{"train_examples": 97500, "crop_scale_min": 1, "norm_position": "pre", "mlp_ratio": 2.67, "bias": "all", "layers": 8, "mixing": "mixup", "loss": "cross_entropy", "head_dropout": 0.1, "shampoo_beta": 0.95, "precondition_frequency": 32, "one_sided": false}
Rows from block 5 of a small image classifier, named by matrix and row number. Rows with one number within an expert belong to one neuron, the router's apart. Each number is 128 + 32 x the weight over its row's rms, rounded and kept within 0 to 255. All counts start at 0.
Before each expert's rows are labels from the 100 images, of 14848, where the router gives the expert most weight on average: "patch colour" is the nearest of a few named colours to the mean colour under the peak. Only what is clearly more common there than usual is listed. The data: scattered letters and digits in many colours.
# router: slot weights (model.blocks.5.mlp.router.weight, 64x128, trained with AdamW), inputs 0-127
# gate: expert gate (model.blocks.5.mlp.gate, 32x64x128), inputs 0-127
# up: expert up (model.blocks.5.mlp.up, 32x64x128), inputs 0-127
# down: expert down (model.blocks.5.mlp.down, 32x128x64, transposed), outputs 0-127

# expert 9
patch colour: brown
router.18 [155 152 139 149  91 117  67 163  96  88 137  91  94 182 143 116 103 153 113 140 148 127 131 109  45 106 152 145 100 111 129  93 170 139 151  97 132 146 121 113  49  82 137 163 170 107  99 146 128 156 144 138 126  75 118 154 109 115 138 147 114  99 148 138 131 224 158 130 162 179 108 144 174  98 143 146 119 104 166 128 160 112  98 189 144  80 124 178 189 128 100 102 142 171 107 181  99  65 126 104 108 111 186 157 128 117 101 195 157 148 106 114 120  98 159 133  70 114 145 142 132 157 114 154 188 123 207 141]
router.19 [186 153 109 129 129  88 103  85  86  94 159 117 127 132 106  88 109 196 141 120 135 107 123 101  54  70 149 147  80 107 112  55 135 118 176  99 154 178 165  93  88 150 115 118 149 140 131 105 117 146 159 156 143  46 118 108 131 124 109 169 158 107 131 129  88 192 152  93 165 137 115 146 182 150 125 138  86 124 148 161 144  66  91 178 103  88 130 111 163 133 157  97 165 194 117 172 132  61 123  91 130 178 140 153 164 160 132 180 168 162  98 123 165 116 166 102  98  93 124 124 133 174 104 143 123 143 174 134]
gate.15 [127 164 196  83 161 139 128 105 102  89 137 180 144 173 180 195 191 166 105 165 124 126 117  95 125  80 112  88 130 126 123 186 142  88  92 171 130 117 109 113 140 147 121 182 109 127  86 120 116 165 113 107 145 102 148 132 167 104 179 113 109 107  80 131 124 175 132 128  95 213 126 153 152 160 104 127 116 125  86 113 128 155  96 119  69 135 158 117 191 179  61 174 126 114 150 140 182 102 189  84 144 128 109 113 133 119 146  74 136 170 135 141 122  92 168  69 114  99 192  93 118 128 158 125 161  94 124 111]
up.15 [108 189 136 117 136 124 141 113 114 113  87 115 197 111 125 170 150 123 119 100 127 132 129 137 102  91 142  96 141 111 113 144 126 109 111 154 120  94 112 113  99 183 110 148 139 129  79  74 166 175 113 130 109 103 136 102 229 147 124 129 182 124  88 101 134 180 180 144 119 217  94 153 114 168 119 119 110 168 121  67 114 158 185  65 120 101 169 169 137 125 120 133 137 142 138 111 200  90 136 109 148 117 110 179 160 182 106  64 136 159 122 145 171 151 166 171  94  92  72 143 103 128 162  88 157 121  80  80]
down.15 [ 89 144 112 121  79 136 103 124 159 123 124 145  77 123 194 187 120 150 163 183 117 156 142 105 112 181 108 141 139 128  46  88  97 123 105  87 150 137 133 137 108 113 120 127 211 117 128 153 138 138 115 101 110 153 154 117  90 173 167 151 109 127 206  89  83  96 159 139 121 121 156  97 113  98 114 125 139  64 103 186 138 172 129 158 132 118  46 113 135  59 116  96 135  95 122 168  68  89 116 190 104 125 161 133 124 123 121 212 142 141 169 177  75 132 108 171 118 136  91  79 134 152 120 108 142 134 125 140]
gate.16 [ 82  70 121 135 126 199 101  97 155 116 147 114 165 117  86 118 122 172 176 178 108 108 113  71 129 145 112  99 149 112 178 121 173 156  84 151 146 114 195 135  67 186  95 131  93 118  60 149 108 112 154  78 114  55 170  59 174 119 123 153 121 138 132 109 145 131 155 148  72 108 133 110  94 113 115 151 107 130 194 147 113 131 142  78  87 126 124 131 110 155 102  98  92 129 133 158 148  94  90 133 150 141 108 168 157 172 117 116  68 132 174  77 145 120 193 124 161 103 131 123 193 121 104 132 169 104 155 156]
up.16 [ 86 118 142 126 102 184 146 164 144 102 157 160 125 153 153 179 157 143 128 189  98  88 123  64 181 145 138 104  76 129 144 143 139 114  90 122 163 140 147 132 123 141 122 122  73 196 109 136 157 110 102 111 156  80 133  44 133 135 112 142 143  96 143 109  83 169 136 108  66 116 117 157 102 122 150 116 116 117 118 127 116 121 117 108  47 137 118 125  95 152 132  89 134 162 151 192 139 142 114  77 150 133  80 175 138 176 118  67 113 112 161  85 112 107 120  67 151  85 125  51 198  84  90  98 179  82 116 127]
down.16 [165 112  89 139 118 120 117 156 140  92 172 130  96 140 146 199  89 102 107 144 148 152 127 122  72 148 103 102 126 149 130 106 115 155  95 116  65  65 108 113 113 194 147  99 211 178 149 125 110 145 135  78 134  50 123 136 139  90 182 140 127 134 121 113 163 164 153 134 147  92 145 147 163  84 128 155 130  71 160 110 150 106 117 175 233 139 130 157  94 123  91 133  86 208  87 146  80  88 137 160 122 128 102 141  97 100 126 221 154 166 159 143 126 137 128 144  88 136 109 137 122 150 153 119 124 113 102 114]

# expert 21
patch colour: brown
router.42 [141 148  97 187 142 100  74 135 114 128 185 146 137 189 141 128 152 121 108 101 136  74  85 141  92 102 142 169 184 109 157 116 181 110 142 135 146 162  86 138 119 123 152 119 150  98 116 103  86 118 169 135 125 111  92 149  85  70 144 116 146 114  85 148 147 163 173 127 156 178  73 102 149 114 160  67 182  81 129 130 109 116 108 194 157  66 140 194 123 131 166 153  86  98  83 191 156 158 122 161 110 146 111 156  85 128 111 138 188 143 114 157 133 101 185 118  80  62 112  60 109 124 121 124 159 133 140 108]
router.43 [152 183 100 155  98 130  97 139  92 164 135 165 131 159 154 149 164 151 137 137 185 130  50 159 129 133 172 104 189 110 142 124 187  96 167 156 149 123 116 124 135 109 165 128 149 114 118 105 146 124 159 143 131 115  98 139 110  81  87 115 115  90  73 126 104 144 198  95 143 163 100 127 119 108 135  98 177  75 103 106 127 101  84 149 216  89 155 207 113 137 185 137  79  73 181  97 175 132  70 172 108 121  95 131  68 123 144 138 181 146 158 117 141  70 144 130 110 138 109 117 113 133 112 137 147 162  67 135]
gate.15 [126  87 104 115 161 154  71  83 163 130 112 142 117  97  60 113 147  87 133 128 140 189 159 140  96  96  76 130 166 190  79 153 146 139 115 192  82  97 164 139 161 149 130 120 144 146 110 134 141 169 113 159 105 124  69 144 125 115 147  64 111  91 180 108 165 117 154 138  89  74 135 123 204 125  70 138 134 143 168 164  95 176 100 135 105 132 145 130 171 123 169 120 107  78 154  90 125 108 112  82  92 108 128 164 128 148  89 207 128 146 126 141 146 119 124 237 145 114 130 147 136 181 144 134 125 123 169 126]
up.15 [155 128 130 168  77 118 145 104  66 155 146  76 115 181 139 122  83 115 124  84 169 137 146 135 145 166 144  96 162  65 129 113 139 119 128  79 168 133 109 145 109 141 180 156 120 155 161  90 170 108 133  49 132 139 151  78 164 144 133 192 181 133 146 114 154 150 152 154 134 141  83 120  68 107 141 142  98  89 123 143 182 119 153 174 134 153  56 105 120  68 118  96 124 146  82 143 123 148 154 139 103 164 144  96 130 124 165  66 140 116 106 118  94 138 107  73 109 119 105 139 155  47 125 125 132 130  23 110]
down.15 [141  62 130 122  80 118  90 136 121 157 132  96 135 131 112 204 183 133  88 136 135 129  61  64 131 206  99 109 152 127 145 156 125 101 136  99  93  97 122 142 153  72 177 126 120 115 123  62 153 126 135 156 103  57  80 122 148 140 108 142 140 134 111 145 174 114  91 137 106 137  77  89 106 102  86 153 123  76 141 149 164 115 120 124  95 109 146 134 187 133 127 108 136 114 121 171 156  78  72  80 120 120 159 110 147 185 143  24 116 142 131 126 139  99  95 120 123 106  52 183 130 119 116 123 180 130 163 151]
gate.16 [ 54 176 139  78 167 148 102 110 155 135 190 194 133 140 131 143 124 110 167 192 120 130  88 127 113 164 148 111 212 118 140  84 107 114  92 172 113 127 163 114 124 120 158 190 138  78 155 150 122 137 107 116 131 129  93 165 131 120  76  52 127 139 155 125 188 144 103 132 113 138 146 141 107  98 123  97  97 156 125  94 124 110 113  93 105 187 114 120 170 145 103 127 141  85 184 188 181 145  98 106  68 102 108  68 160 105 134 145 149 131 126 158 106  57 154  51 157  72 128 138 113 125 119 123 117  88 138 128]
up.16 [ 54 164 135 105 166 125 111 100 159 140 211 188 141 127 126 139 131 104 180 170 123 120  89 122 138 165 144 103 210 129 118  94 113 115  67 176 106 119 161 119 152 141 171 187 135  86 137 143 129 133 131 114 135 140 113 166 157 124  67  57 144 126 141 117 173 134  98 134 128 153 145 134 104  89 114 104 111 154 113 107 129 103 124  89 101 173 129 125 168 166 101 137 144  99 179 177 176 157  68 101  71 106  87  64 158  89 137 154 151 137 148 151 100  57 135  41 143  94 114 127 122 126 126 102 100  85 133 126]
down.16 [117  98 111  63 145 175 110  94 156 109 131 123 183 107 151 121 100 146 171  92 117 156 124 133 124  74  65 142 111 141 104 157 171 144 154 106 117 134 133 114 140 155 173 155 135 139 212 182 111 134 161 110 171 126 111 111 100 109 129 133 133 179  96 125 139  50 121 137 119 169  84 155 178  69 123 134 173 154 168  77  79  56 135 150 116 122 132 116 142 144 120 119  92 109 141 181  86 151 109 106  66 118 134 149 101 177 119 174  98 119 112 127  55  48 154 107 121 190 143 120 125 200 142 134 119  99 104 141]

# expert 0
patch colour: grey
router.0 [ 86 111 159 160 167 126 129 141 181  98 172 141  98 131  64 118 139 108 133  83 128  88 143 126  81  66 175 161 116 173  99  49 175 147 144 159 176  84 125 107  92 157 162 172 141 127  93 118 139 160 183 119  72 186 103 117 190  93 109 128 108 151 165 121 133  90 109 134 104  90  76 108 106 129 146 165 134 158 124 101 144 168 116 127 114 118 143 114 150 130 121 136  75  96 142 148 224 145 124 141 140 107 164 131 153  96  58 165 179 154 124 109 135  74  84 163 107  65 167 145 138 128 122 136 110  80 126 130]
router.1 [ 78  91 111 180 176 151 104 149 126 137 156 115 136  87 103 141 150 113 120 116 176 124 148 116  83  92 142 122 115 104  99  49 171 130 138 170 151 108 134  77  74 130 142 141 194  77 116 127 107 116 181 111 139 147 144 124 155 100  82 156  93 124 121 120 140  93 125 151 107 189  82 155 144 142 168  81 131 141  84 136 147 119 152 147 156  96 183 122 103 128 114 136  95  84 151 154 228 208 187 144 169 108 190 111 135 127  60 148 159 211 157 112 118  92 121 104 153  97 118 117 106 121 104 139 146 155 113 127]
gate.16 [185 133  76 180 153 132 149 114 128 133  83 156 101 119  38 118 182 140  93 129  83 119 150 121  75 183 115 147 106 118 170  92 135 141 123 108 139 110 165 132 136  56 141 128 124 109 136  87 135 146 106 173 178 124 132  81 111  97 139 122 112 181 171 106 140 105 132 105 146 165 152 135 110 107  84 135  97 131 109 160 145 153 155  59  83 152 177 143  64  91 161 153 105 101 148 117 169 138 176  88 199 147 100 161 151 130 157 142 114 174 188 113  75 129 115 100 155 141  80 130 130  72 151  92 127 148  57 102]
up.16 [169 126  89 199 158 135 156 115 168 122  92 172  98 104  36 114 176 159 113 129 142 118 201 111  71 179 130 126 115 113 189 103 137 139  85 100 146  91 154 147 153  85 137 113 135 113 152  86 148 163 138 136 154 114 139  65 101 100 123 134 102 187 185 102 105 105 139  97 125 161 153 121 111  92 108 105 116 124 154 138 145 151 148  71 108 127 185 145  82 126 149 162  97 102 143 106 173 137 115 110 237 154  72 153 139 141 164 159 110 205 165  99 103 136 127  98 156 119 109 116 141 120 158 116 129 148  77 122]
down.16 [114 136  70  93 125 120 167 118 117 127 104 170 104 196 144 145  72 142 133 103 194 146 136 157 126 188  71 139 161 144 183  88 102 113 114  96 124 128 124 158 133  99 128 101 139 147 153 105 196 107 162 118 151 142 105 152 113  93 107 181 160 145 175 143 117 108 115 139 139  78 171 107 133 108 155 113 128 133 114  95  78 138 138 147 152 205  91 102 117 149  93  88 194 113 107 187  83 125 113  88 100 192 139 181 139 142 124  48 106 179 107  86 109 107 131 153 150  80 131 127 187 184 142 124 120 162 140 183]
gate.17 [101 188  28 129  42 111 114 182 160 164 135 110 129 159 153 137 125 100 165 147  71  80 137 119  90 201 169 119  98  89 103 165 180 105 108 101 117  93 118 154 178 109 183 144 149 144 119 109 176 172 112 156 155 152  86 148  92  76 135 137 141 160 182 137 153  91 125  93 145 110 131 152 130 114 143 139 116 116 153 127  72 171 151 152 127 134 132 127 134 138 123 158 131 183 191 151 149  66  85 118 112 148  98  92  96 149 164  87 138 133  71 158 143 146 163 131 164 131 192 159 106 152 113 129  99 132  98 130]
up.17 [177 147 126  96 156  99 106 136  84 119 104 178 165 157  95 106  62  64 111  98 160 190 158 114 110 103 154 158 144 153 165 119  59 154 131  90 148 153 132 144  82 153  71 152 150 117 117 143 135 104 149 141 165 149 142 125 129 112 134 106 128  83  80 113 129 202 112 189 123 126 181 138 106 117 139  97 138  78 135 101 162 143  55  61  79 133  93 108  95 172 169 213 134 157 109  79 118 112 172 140 153 114 125 100 119 107 129 143 167 120 184 117 105  67  67 110 129 128 126 135 139  73 113 136 108 160 102 119]
down.17 [121 114 116 134 169 122 129 135  91 132 155  53 179 145 176  70  96 102 141 108 131  80 202 180 141  82 117  83 157 137 118  97 199 117  97  87 145 134 129  97 115 114 118 144 203 212 139 136 169 165 196 118 132 137  81  94 129 152 117  61 107 153 103 134 180 156  95 150  62 113 145 118  90  89 143 104 130  86 176 136  78 108 175 189  98 179  81 110 139 116 160 162 148 134 115  94 125 120 142 149 143 114 181  91 129 129 104 154 117  93 144 116 109 137  80 120 110 104 149 124 102 131 128 100 132 141 144  89]